config.toml
dataset = "simulated telescope pictures of galaxies"
train_examples = 97500
num_classes = 2
norm = "layernorm"
parallel_block = false
patch_size = [4, 4]
layers = 8
optimizer = "adamw"
eps = 1e-08
adaptive_grad_clip = 0.1
lr_schedule = "wsd"
final_lr_fraction = 0
Rows from block 5 of a small image classifier, named by matrix and row number. Rows with one number belong to one neuron. Each number is 128 + 24 x the weight over its row's rms, rounded and kept within 0 to 255. All counts start at 0. Numbers have three digits each. After the name is the row's rms in percent of the matrix's.
Before each neuron's rows are labels from the 100 images, of 14976, where the neuron reaches its highest value: "responds to" is what is common among them. Only what is clearly more common there than usual is listed. The data: simulated telescope pictures of galaxies.
# fc1: MLP up (model.blocks.5.mlp.fc1.weight, 1152x192), inputs 0-63
# fc2: MLP down (model.blocks.5.mlp.fc2.weight, 192x1152, transposed), outputs 0-63

responds to: winding: anticlockwise outward; tilted; barred spiral
fc1.450 074:089115101123169159103171110121097133081142119138137167121124147080173115115119138096150059168134131131133078119123095112163147123149136102164146149147126128101145084140110122142136116121136133
fc2.450 071:146144143179125138122136069083137110146176109157128114124138151148166152133148193115114102098116122122118154109147134106115140103139134135160144102135098156111135157154129103124117122128127094

responds to: tilted; winding: clockwise outward
fc1.729 123:177140135125084098173103146143146141131128147132118113150143102156091134150120118152100164081097127118116175102156167136129110128093109138107102095106133137137135131145134131118099168137125125
fc2.729 108:100129128126101136146140156151132111114127118147122136097123100109153125121136207169125138139139078126132124131104176123142135133131132118057126145134126133111110129107106123130141107124124146

responds to: lensed arc; ring galaxy
fc1.448 054:145127124158126098126124133130090114111171128125123100088148127102128100113133152164118122132143121118122118132145133169130137109133093072120144107115115090180110115117124104127116136109117140
fc2.448 050:148149090150110152144142142143155124091131126132096106146130115160136158096107214119108118134137108113111139103139148125149136099113130126146116124123133121114171122143146146152147103114124123

responds to: round elliptical
fc1.629 056:124083140130107120157143135146096073115146121154155123089115113130144138129127149142134117130136134114111121138150147163131158112157104135102142126113114122133117142131141104142132105113085160
fc2.629 045:122156097145114124126125129105120148144136140134115097100131128108120140122107216133131170133124087111142097100124111143108139139084120097146070127132149134123124111094107123124142120128171119

responds to: edge-on disc; merging pair; winding: clockwise outward
fc1.408 059:152073083148090122150170131150130107101144131131165120076108103145149125140121179159123122141110146131112125115138164144129134115160140141070131109139126102097135125128138123148118097136120146
fc2.408 049:137191107139135161129126125100080112136118162127120127157124155113086135126138155122166168125108118132122102115117103138131145102119113084105100146128174091133175110101119147152145138116126120

responds to: bright star with spikes; winding: anticlockwise outward; barred spiral
fc1.401 086:103122106140136133122164163155103149116148108103135154176098116096101101125131106119118145137122114115135115131124110153145135143071117110158089121172152102090171125105123134133109139127117138
fc2.401 076:154123126064112137152092142131158171141060133099130103138143132135159159128141205161129078126131180126149149143164116134123076136138161185076138114097141135186124136137139140129114144127121140

responds to: bright star with spikes; winding: clockwise outward; ring galaxy
fc1.579 131:140132103145139099115099114114135136079144104088143097153170147123124102128108126108128122114142112127121139125147118104177121158126133131140122100083114160168165097147134143113130149124119135
fc2.579 133:083118126105147164111160105109121119130112132171139172117120152096201120111144139120153068158153158158137091141099125148126143125143131104118140185163149107116108144104124117135154099147137095

responds to: winding: anticlockwise outward; tilted; bright star with spikes; barred spiral
fc1.43 118:078118134118158157101195125126098117126118148134133163099099159126187114132140120094134064161118137126110103126106087141119159133141142092151126151162141106105135139105125117116149101124122130
fc2.43 118:156124141160156120106125105110172133129160112125152118149159181157114143148114166083142091123121209145152151115151084114135130143116130147192121102118112140136138115154152116116134121149136089

responds to: winding: anticlockwise outward; barred spiral; tilted
fc1.728 082:135100128155137130141172155148085131123156154141130130100134102109147143137133136112140070149112128133084115121144113160118129127089132073129090113127140073122114113091127110127110120113108149
fc2.728 078:160132128076123122139107186187136153147050127110128123158177121168134164131160171095099109118118157099138171133176126107128127107133149163122143109099129129161160147147157153129097153127127147

responds to: lensed arc
fc1.558 066:150074152152107114146117139133119103128145123114171126109118122131123137133106134125093125088146158111142133121137145156099158131135092103107138086084155138114121109099146065106156128123108136
fc2.558 061:097133079144128113116137164154146146109142105165142120111159141108147120135113196146138133158140114146095134122147133133145139131149132148077163135146088171099157148150129162146115091138115125

responds to: ring galaxy; lensed arc
fc1.512 088:150138119139118128154145167171104166114128144105118132138103096104101106124128118127115154103139110122171128116144146150163133145082110095120088128126157078135148086079137147145144147120147143
fc2.512 086:138129155081100150169121172164114114142073143154115108118144103149153149109150156157102109130144126129121147144146162124098118121157134158037169119101135142162136156132101112125146111104139148

responds to: irregular; ring galaxy
fc1.586 095:170116171138120107156091098102131135149136133111117096130146116154124117132134111140108146108096121125167141115179164118087110133134120153157131084080118154165117132157103112095127160109125144
fc2.586 108:082159065111127138104149132143121118078111121156158147118120143083151110117134136093131138152162109140091116133095156162180154133142141113110150169157146116119147102109159180172134094133120111

responds to: winding: anticlockwise outward; tilted; barred spiral; two-armed spiral
fc1.753 109:080112137137167151095183123126080106115139150138129156107106157109190126141128122090129076163112141131096106108104077130135169124124116103159124156148147092120130116111122115118144096128118124
fc2.753 115:161115133158144127119126116115187136140158107132144127164153164175115147149126178068124091117108211137153160118158082105127122143113139151185112093121119149137144124155161128119122132145144096

responds to: barred spiral; ring galaxy
fc1.711 130:169130106129135118109097130120180145096128111112146097156176132141129097123099125100119106128118154108140143144186088095179113146134143154149124108110114152140150118139141149147113140148141141
fc2.711 116:079135126119154158117173112122094132134126146144146174107090150104200124125137163117147068164135161135124096132090121155133158140126139094114136174169156102107109127089134126139142106146125110

responds to: winding: anticlockwise outward; tilted; barred spiral
fc1.183 090:132115097147140115118159153156083110108149153138139114105132125098138085150129132105134113142122106153091129118127112166148158109107082070161090125141155078181144131114138117133120077106113139
fc2.183 084:150101148063113126136119150142180156164060112128144122137135143161145151142151197112112091128108178122144160127171107104111091142105150162093110121106144136170124138141130129116110148142147137

responds to: ring galaxy
fc1.400 065:124114163171129117137155131134064116129180136092148137089104120116116119101111125109116148102170132122124111120139129151075188145104112100149120089110148113129100094105112100118152126107116128
fc2.400 073:101105090135133139131160171165138133105137113156130124107124105139153135120132196146129134158127105122077111146138150129146148095148147115130146160166140123098171149118115145135141133131117146

responds to: ring galaxy
fc1.48 138:152119112129144100112092108112154167089129136076133105132169144118119082148099126099122125106114124113132141134161118121178106173125134151157115102093125153149163114149130141128111155114127131
fc2.48 129:070147106104149161116160119138124111107112116151146164128107145090185111103139153121148082175157146142114089132090126139153154129130143108115142189178146106102135118105128143149136092142116100

responds to: bright star with spikes; tilted; winding: anticlockwise outward; barred spiral
fc1.726 100:084126091135146149117158130154135148106134121122136157163086134091118103141119109087113141137117132117137120121108112137166160143124118119159122143172130111076179117120146140136138122126118123
fc2.726 095:144124144088099110149100080076157158130098116104145101140139142175164171138155197156125078121116162103153139126140134121139095137121156157078117113098141146168119143125138128118113163148116105

responds to: winding: anticlockwise outward; bright star with spikes; barred spiral; tilted
fc1.676 097:106117084159150146109177147153104146139154150146129149129113117097150106143132129092128113147102117148112125117120110166132124130084118078178084123142163087121149140088139127116125089119142133
fc2.676 089:156141125064127141141097149140144126122050112114139127171138126151147152125160209139117080112113184117144159133158108115130106125156129169086168110106119129152168130152134169127098159142126146

responds to: bright star with spikes; ring galaxy
fc1.740 062:144077159136098170138137127134113117157142129113153147127085125164151193137148152137099105090124131124130139150119118112074142092107129109115100129138137119084123111109104072107134129122110122
fc2.740 064:094197100115134113130134167162083103096101130143116073154175142105149099116122123133128117139138152133120116152132134156171179135141116111088157140115117153146193144129115153171136112111111148

responds to: bright star with spikes; winding: anticlockwise outward; barred spiral
fc1.304 125:122132117132166151103131105110158142088127108126131126141151155115144104135123119063151103147125121138149101135148089097180113157131153157168122141134128155126157119141154140126135139128146113
fc2.304 115:089113123115163132112163082089129130135122133147148137125133162113204125115135196111170063155144164150138097129103124133133133132135127118132127170154130127110117133115122133131134123143129079

responds to: bright star with spikes; winding: clockwise outward; ring galaxy
fc1.602 135:157134111146143101115101121113165137077141101092141091153180139129125083131096129110127123115129130121118143143163115114179105165130142139150125110086104169154165119143131147139116142132129142
fc2.602 129:079136123114148155108167105111120125130120148157148178120107153101194118113137144106152068159146161151137084136094105144133145141127135109127131182172158098116108131094144122139151102154138100

responds to: winding: anticlockwise outward; tilted; barred spiral
fc1.359 087:082110141157141160121170135142128139090141134135138164140112140107163136134127108075127109167137135116111131114101092115162152133122130128162126163169135118105159126118151117102121114123104142
fc2.359 102:155125147094122105127119084089147153149101135138137110130153153174162158140156212160114101122111153099146145131164130123119108114127135158089116116114127137159106145134128116118103143123139101

responds to: merging pair; winding: anticlockwise outward; barred spiral
fc1.34 034:123087132138114147161143117104089123135147104158133163135106110161121121147125159112106075105130131156133161119142139173115128129142099148129140084111131101145152141096130101133101112088114156
fc2.34 052:158126122137143098146129155152140134121130131118099091120139127150126119113105255135116121130123122123150113143144135116129118130105126090140101129123141134121132138109116112122143135123141134

responds to: merging pair; ring galaxy
fc1.99 059:139083122159093161141150149135120103126168098131138132121107106162158180120134156138075102088125116081124160097143114106107147084124119124132138087108127111105129096107082091122121129097112158
fc2.99 050:100157109072135134128138147154128117087069141131117104146131135138158151122111208108121084124131158110126137127125108164167162126120135092107115139124162110119169145111144133150136122129101117

responds to: bright star with spikes; winding: clockwise outward
fc1.601 067:185136143171104094143103124120105103128184165120117101108130117135114124130133135164100148090091131099113140111153143147111125100145096092104118081093141102173115121122125101123099148113122147
fc2.601 063:099122089149107178132157146143135145085144113131124142145111112129122164118124169150129166134148083111092124085122141112168164095134165114135141153133113138097163098141103167138146131111109130

responds to: irregular
fc1.237 107:164119156136090112179125154151159128128130150134138130141132101152073154142137117170098181092112126111130161105152180124114129126113135126097103096100126124144113128137121108111122155134121127
fc2.237 102:122140121135102121136151153142128121132141109142122129127122107111104099130129202152128168136132051134139130132113150121129123146130115124082128141144123147115124130126123129130139108138144178

responds to: lensed arc
fc1.690 097:110137129104120106117164172158088138151107150150149126093126123092152069142127110128130102162143128149134117142095118160100125146102105075127105153158171096149108166092109125138133094131136137
fc2.690 097:145128142062125151122106127122149139151063116118145118141137123152149139160162134104102061123102191127157145151150066117130102132152144175094154101118116152153124135146178148146124128172151140

responds to: irregular; ring galaxy
fc1.510 078:154089153143073108168107114116131117131152120103128112156150108142090171131138104147103171093124142121121165118171142134114130117114111156125105084086128148150129125157118105111120150145100146
fc2.510 099:094151069142145135090150138149119115072137117145159121121131149093133095129127180102144157160140092136117112127107146172181138130135124119099140157165118110122150122112151159176127095142116119

responds to: bright star with spikes; winding: clockwise outward; merging pair; barred spiral
fc1.144 110:147143114146167130105107125114162134075133091107141112141166149109121087113095116094160123138137131152129132130139108099175115167133151143160139137117110174146153111147145145125126136131132137
fc2.144 111:096116120107134142121163103107114121126116150157128181112111146112193120115135161114148069145151157145152099139104118142130143135145126106130136167166155100129104141101134121152146097130130090

responds to: bright star with spikes; winding: anticlockwise outward; lensed arc; barred spiral
fc1.617 097:130124115135126133121164170178107147108123154120149157122110126107121113128132111111098135138129145083128111122145109144154142154093119096130088136160156077087137105067135142155115132163105129
fc2.617 090:160118137074096132158094139126137158129071143111134110126146125170150179134162149165090092109117156105122177146174127117121098119139147175055143102082124132160136148148122131128114162129126136

responds to: lensed arc
fc1.122 066:124121102163100140139170162165097143127161149123123167142094107128128143131148117148104119090127123120121142141133128143113171094099120067138099124138151067110127105089106126130125113110121146
fc2.122 058:128145123101120120165118200181113154123089116143110105146178117161145153127159122124097127137154120128105132165151159121134142111150166170066169131104121160163171155157132148135136139110139147

responds to: bright star with spikes; winding: clockwise outward; barred spiral
fc1.436 125:151130105134148087113086115109151156090129120098151086151176150125119101144101127107126127125131134126127132139159112100170106162142131142142117092082120161163164113152125138136115141127130135
fc2.436 121:082133125109158163121184110125125119133112118148135182136096146100194117094147144107151076157144157149139095151088127146127157151126135109115137190181153103101115116093132134140141101138130105

responds to: ring galaxy; irregular
fc1.648 106:173125160140095112161093099106123146146141155128093110122147111171104153110163116141097155072088088089137194099180181116117102108134113142137126061070118159155115132152111107115095136092126134
fc2.648 117:092149078137122165101161107112120146084145122151158158116119144111144141135143068090126172141134111116093124121119147170172158112141162121151142145145137117136155112102164178151124126111115103

responds to: winding: clockwise outward; merging pair; many-armed spiral
fc1.607 095:146119131127024119169094136132148107140123100135133127139120109128094155130133135207136169106129126150130177126112170099115108121145136151035152130117115155129102115163139117143111118130108124
fc2.607 113:143119115151103132139132159142115164123146119111115139151132094139073142138143190166121180115124062113113137115134146131136109116112144112094103129121134112142149121110105146119122153114120187

responds to: merging pair
fc1.471 083:128079127136112158126157147157116163115148126127149158136102122140175179114133141096075083124124146084119144084161104128131122107126148119114127108153128106095123107108135114122108150134133141
fc2.471 075:163131134065123129141105142154133134118059150092136132140151104161149157103135202131110098116127172113120161114155116136135106126172104139102172097087117106158138129148132165115118175130122148

responds to: winding: clockwise outward; irregular
fc1.606 092:154104148133085102158104145148157140102134114117143104132143118147077169127139120179103186098125132106131176116145161117149127106123126121088117098093123135152119112146125109131107155129115121
fc2.606 082:123125102145120132125152156146117136112150125142131119134147105128086120142151184151121206134121042138120136133129151125150115125132145129089135147145098152108143136134131138138132113117126176

responds to: winding: anticlockwise outward; barred spiral; tilted
fc1.300 089:086093101134170133106154113127130124093141126132135148125106148103183125128120128108136071145110130119138097124123089118163164137141126108172135144138135107113150115118082126145116100105114145
fc2.300 081:140109163149167140126134086094135130158147132153148147128128167162141150148156187056133097138127161129134147129144139133107117118131132148196131115164123145102117145151155100099106140146145079

responds to: barred spiral
fc1.608 102:117122120133152160124113119129163125089124085128132145153111140124147161147115120077119098127125118125151141126118107089170123128146142147167135132152114147074156080135156130129105113118127135
fc2.608 103:137119147095127112128125083087139166128107169135143127109146152150193137124152189150135053133112175115134135124142125122133117126137133132093120120121147121146094135115135123114113159148154097

responds to: bright star with spikes; winding: anticlockwise outward; barred spiral; tilted
fc1.733 094:115112113149134113120175171165105145120145154134147149118130117115151121165141118120117090157105128096100109138146108174137136119111141083134093148158149079109139153101129119131120116132116143
fc2.733 091:157131143066122117142092143144143156129068137086155124147152132158143162125164173138109076112105182111135166137170101097137105124128144172080145098080118141165141130146128139117109173152135146

responds to: ring galaxy; lensed arc
fc1.248 095:130135136131165134090122120118125148101133149151145116114158164091127097131110109086140096158110154125124112148173066130168113152125137144163116154093142141152163150130137129143132113147133135
fc2.248 108:080110114154134158105165098114157142126168101147152174136113170134161159142152165112129090125122168141129140123112099109122139119130147135166135163159107139088116117114142121128125106150128085

responds to: tilted; winding: clockwise outward; barred spiral
fc1.271 091:167140130119135128164121141134149122140120108150118102140127118111084058134087120122145155131131113166168098081111153130116105179137092161149127106112110135176128115146141138127158115121137136
fc2.271 095:084143111088138166122162098102090147093086140154165190133118147105165126143178138104135102146147119134128119131111150179174148125131148102091149166157147108137123136092180167164140116165124104

responds to: ring galaxy
fc1.337 074:158136116135110126134111147152088142108131117100131117152131120106069117136141106172124171077137124115139129096136136138152150115083095086131102131105134078151157106106114146126148169111111132
fc2.337 063:114142129073122134148123186168144144128056135132133107143166115151165165117146164149109097123142135129101148132152140115137129118119174169020139138101140175135175150141128144125126111125115141

responds to: lensed arc
fc1.706 074:095091088159158161128139128142115101094156114137137131128104117108125139142122129128141132120124124115114123134137117127144156105148108125164136134141104111121179106142105119116111125092085155
fc2.706 066:158112139132111091145093125131157162133128144120105106138140129148139136154113238144124112133084125117128137089145134110123121139073157127134080095135142133113110132137125113086114130117142111

responds to: irregular; ring galaxy
fc1.666 097:160094164137077095166109117112126114124146137102136113146145098147094172128138115146104158087109141106117163115168149135114128118128111149105106080082127141153118138146133104108123137131097145
fc2.666 111:088154074146139135097145145154119119074143123131156135132124149085125096128127178106145160154144088134113117126104148168176146132130133118098135165158126108114149113108150157161127092136111123

responds to: winding: anticlockwise outward; tilted; barred spiral
fc1.229 101:088132125129113137125172154166095135153124162137145161101089126106158113116150117114111096147153132123118106118112122171115136126088118093136097147159152069092118138087138130143143096131146132
fc2.229 093:163127156063108123137087134136150141136057106097157108144147121162159153139154164128101077112101178113143168150162106106128097138155122169089164099090110143148127138149150146129120173162144139

responds to: barred spiral; winding: anticlockwise outward
fc1.718 117:144121109146137102119086112108179155090141114120138075150184137139132114139098134124121101126142150126119146147168108099173104148128139135145120101090105164147154109152124140127119156136137137
fc2.718 120:082134126120157157127168103116099127136132137149138164105091147101203126101143143111155068156132158133139081128091133158122151128130137112121136176172163096106097127089134129135137105135135101

responds to: tilted; winding: clockwise outward
fc1.763 130:177147147125100112167109150146142138127124151138126106137148102158087137148124116149087161087106124116118172104159172138132105134084121126106096102108135134143122134151142115123112159135144129
fc2.763 114:124133140112094127160133162153128106129117120144110139098130099120136129123130196172120140126135076126144135130113179121131122140131125128044131135124118147107099139124108114127144107120139148

responds to: lensed arc
fc1.590 061:135121115146142130126174136139110119079143104127163125151136127106101144116138120133119136095155152111130148090156103113174160096103092044131115094111115063132160109112131111134115121113109135
fc2.590 046:113113126085131107146118171154152158149072132127123111143168120152134175125151199108105089144116142106096152165177129129121099103104181163109112132104125165163160161124132122126118113121133155

responds to: barred spiral
fc1.241 114:101130118142155161120124129133162135086130090123136132156132143110129122140113115073125117148143124143137127131116096110182140139131137144166133139158107155107151084141162128114119123127119128
fc2.241 112:133126150093126096125127089086127150134109164133145116102150155133191114123138208142140062146134172134138112133120125130136117146125118124100108137122142123142100151124128116120133144147143092

responds to: irregular; ring galaxy
fc1.280 067:175128138136105118170093122106124119124128119147136111104160105159135125099130118131106129108149122133139205130176165098118110113153105138107135091082097144147108091154109107139118154095126144
fc2.280 078:090157109121142173108179126126089150122116140164163165123090137108159141137143148098131115158129116125105107117104120192131174102125147105091123159167144107110152146091145149145112096173125143

responds to: irregular
fc1.746 119:168144137137093109170090101094153142153139142125087100137142099152103138138144108135106150077077089113165187105164186109116100141126132157134118081082122156149134134153142128122119149087134140
fc2.746 115:070138090134134156111148099116122115076138126144156169118130139077160128099134103114147142155170104148097116112096158154166156115165150124124167151149127114132144112114147165149143093138109091

responds to: bright star with spikes; winding: anticlockwise outward; barred spiral; ring galaxy
fc1.158 136:152123117134143099111096108108156158090127133100141087136180146135124099145097129104123114116120138115121143142175104098173104155130144144152114098085121164154165121147132128133113135123127134
fc2.158 119:084128114110160157111185100114123116124115120150144168133107153102201113107140141109150071160134157145127094148092125145132161146131140108110144186186145111093120121108131143145134102144127094

responds to: lensed arc; ring galaxy
fc1.116 111:138108133110103146138155153169151192132110133122144166129120118163159168110137129123092093127132149084126141109143111105141129116108165103115102134168154098070120109102123119142114159151124144
fc2.116 098:159148149076100123159097142142126155143072151114135112125155099176124169133156114146085108110117150109122174132164127120114108120142136160079140096089112131162142136153156137151118156121134178

responds to: irregular; lensed arc
fc1.766 093:164112177128112109153080102110119109158128112120122098104148105158120130132141113125118150117118122136177138130165156128081104138145106141153130090081116153163109131159124091099126141110116142
fc2.766 109:090170061116124135112141131142121121074110130164159139111124145074142093127131145095132137154148109144095118122098158171175150136129131117105138147162152111125141110114162185172133086136125114

responds to: ring galaxy
fc1.463 056:109094125162128143144110143166157123131177079104147144146108097119069157123106107141095153070139157121153171129116142126108131149123139129157142116146112120096151081137157107117128148126111160
fc2.463 057:096152089152115136124142173153087103101145158182150127125140152086147124094132159166137120143158138149088129129125118142138176137143108119088146126108126160131162141139090143151146084156104133

responds to: winding: clockwise outward; merging pair; barred spiral
fc1.684 101:149115117110045150171086133129146099133111130146133138107109116130106148150143133191149161097122127139112151121129175117116108104149134165036155137132128158135095131157142120129143095129129130
fc2.684 128:126148102159096109133125159153110142111155136089120122157142109126087132141137178147112171108115061106122149129124145150150134120103127091112105134110134111141156117105107147152099142108110168

responds to: ring galaxy; irregular
fc1.151 078:158121134132072100184093098096101134126130143106130122103131110161114145132145123122108155091111137086129156101173157144112121108142120148128146066064129130158091128155116102127117134120129139
fc2.151 107:104167063118114138104145148154127135070123117129165143143119149094147113127118166088136151142135102122096118132102157157186151137130135119095130163148128115133166123118146186171122114134107114

responds to: winding: anticlockwise outward; tilted; barred spiral
fc1.481 113:089111131134163146085169134134081110116131142131146139113128160109196111118105120083136076156140141126108112140115081138135154131135107100163135148142133104122123116112120116146141101127116131
fc2.481 124:168112124145154125105115102104166136129147108130152133158145173160148134149122195079138069122128209144155145120154094121132117142115140131167116093113117143140153126151138127107122130160130082

responds to: bright star with spikes; winding: anticlockwise outward; barred spiral; lensed arc
fc1.507 086:129110064141148145110159154163135145129140135129154149138117138101102100161128119094109142148106129116131127112136101148152130127106126110149099130164136076101159110089136132124098102146127123
fc2.507 095:159103137074090095152096140131157168138074129079140109138138130158149163140144192165105084115097162110163166137160118119132086155104159160094110099093133138149120136127117131116107179140126134

responds to: winding: anticlockwise outward; tilted; barred spiral
fc1.559 094:092119092147160163100181152136124108116138121152156108124138153106145122129125125090121107170111145139102128134125090139158159109114084120161131137164120115124156121128150118142133093131125145
fc2.559 112:154113158112104096145103101116162152136130124115130123153158132145152146141126225140122083108109169121152151098160124101107116151130137143117126106098100155150105127137129109096132145128149106

responds to: ring galaxy
fc1.29 099:140117131122106135124159154152157196135115139127155150123133130152159157119140127118095087131142166087114148119157096111147122118102161106107107134158130104080114114100133110126111139151126141
fc2.29 100:165146160070092102139093133137131143157069139096156107119151131180137169142167138129086093104102174102140179128162098120109104114148125149112148103091109141159122130141155128137104168138139154

responds to: irregular
fc1.743 047:147105122127093094139105108101124118138144126149151118089145132129143101121102141168119126123150162153149112124146140133080115153126107131080110094103131129153092114143102106149124143126124136
fc2.743 044:131142114113136154132152181166112152119093134116109126160091117126119145134125242147103134140107139111111133133139085123140175113108131093116118157155156122086154118121105131143109150142109142

responds to: winding: anticlockwise outward; barred spiral; lensed arc
fc1.231 121:088122121105105134141164166174084122153110158147125156106089105110172101131134118127122092133137127134146121140098130169105128127100109092122108139157142083094114152075117133137133095128146144
fc2.231 102:150135153065119143122091129131146147136060111120165112151144120159152147145157125110106066116112183122144152134153096114129100138160135172084166106103110148154127144148176150130130161179144151

responds to: lensed arc
fc1.731 073:140127109158116115140128159165090146134170157113127129134092110097126130134137126146091115105098132098128125131129132161127148115090117090119086118130152072116141111070106138138131143123112145
fc2.731 061:135130139116100150188130206185088157130095133134090113139153102157141179116147144157088133108125109107094143142162179131106150083135167138117155122108132136134150142129129123120126135083131141

responds to: lensed arc; ring galaxy; irregular
fc1.41 077:146098133169081115168150147156149135132162126118159131108120102147081144139134120147111165126134158108119138147146168157123138142115129132125123102108122133156125122157130091095147114132118147
fc2.41 089:106159079149120145110169147134121119110159122156147118139127130099138100120128214149146146158155095156134117120109104136161147144141110114117140147152115153113145121122125152139137097166115144

responds to: irregular; ring galaxy
fc1.434 097:163085162160107119165125128116124131144155133099145143139125102149103149132132117141099141073119141126133132105152145141083135129104121145123093076096137148137106115153130104117133161124127148
fc2.434 108:097154072133129117111142164169122120080127115137151118098138133095131094122121175120144150161163099132106113140104157145178139138142130121088148146148118119123154119134150169172134088135117129

responds to: lensed arc; ring galaxy; irregular
fc1.441 083:141105131149069115161145168159157132117150121142145126109143108151070184135124117162112184141134142115110151138143172130125129117122132126108123122118115127149136129161133111108125133126122149
fc2.441 083:097160099149127146120167150135112116117157121158140115132133118097124101118136189142151173152160075161142110122101111133139140156136110109104132154147112151106144119129137134131140098149118159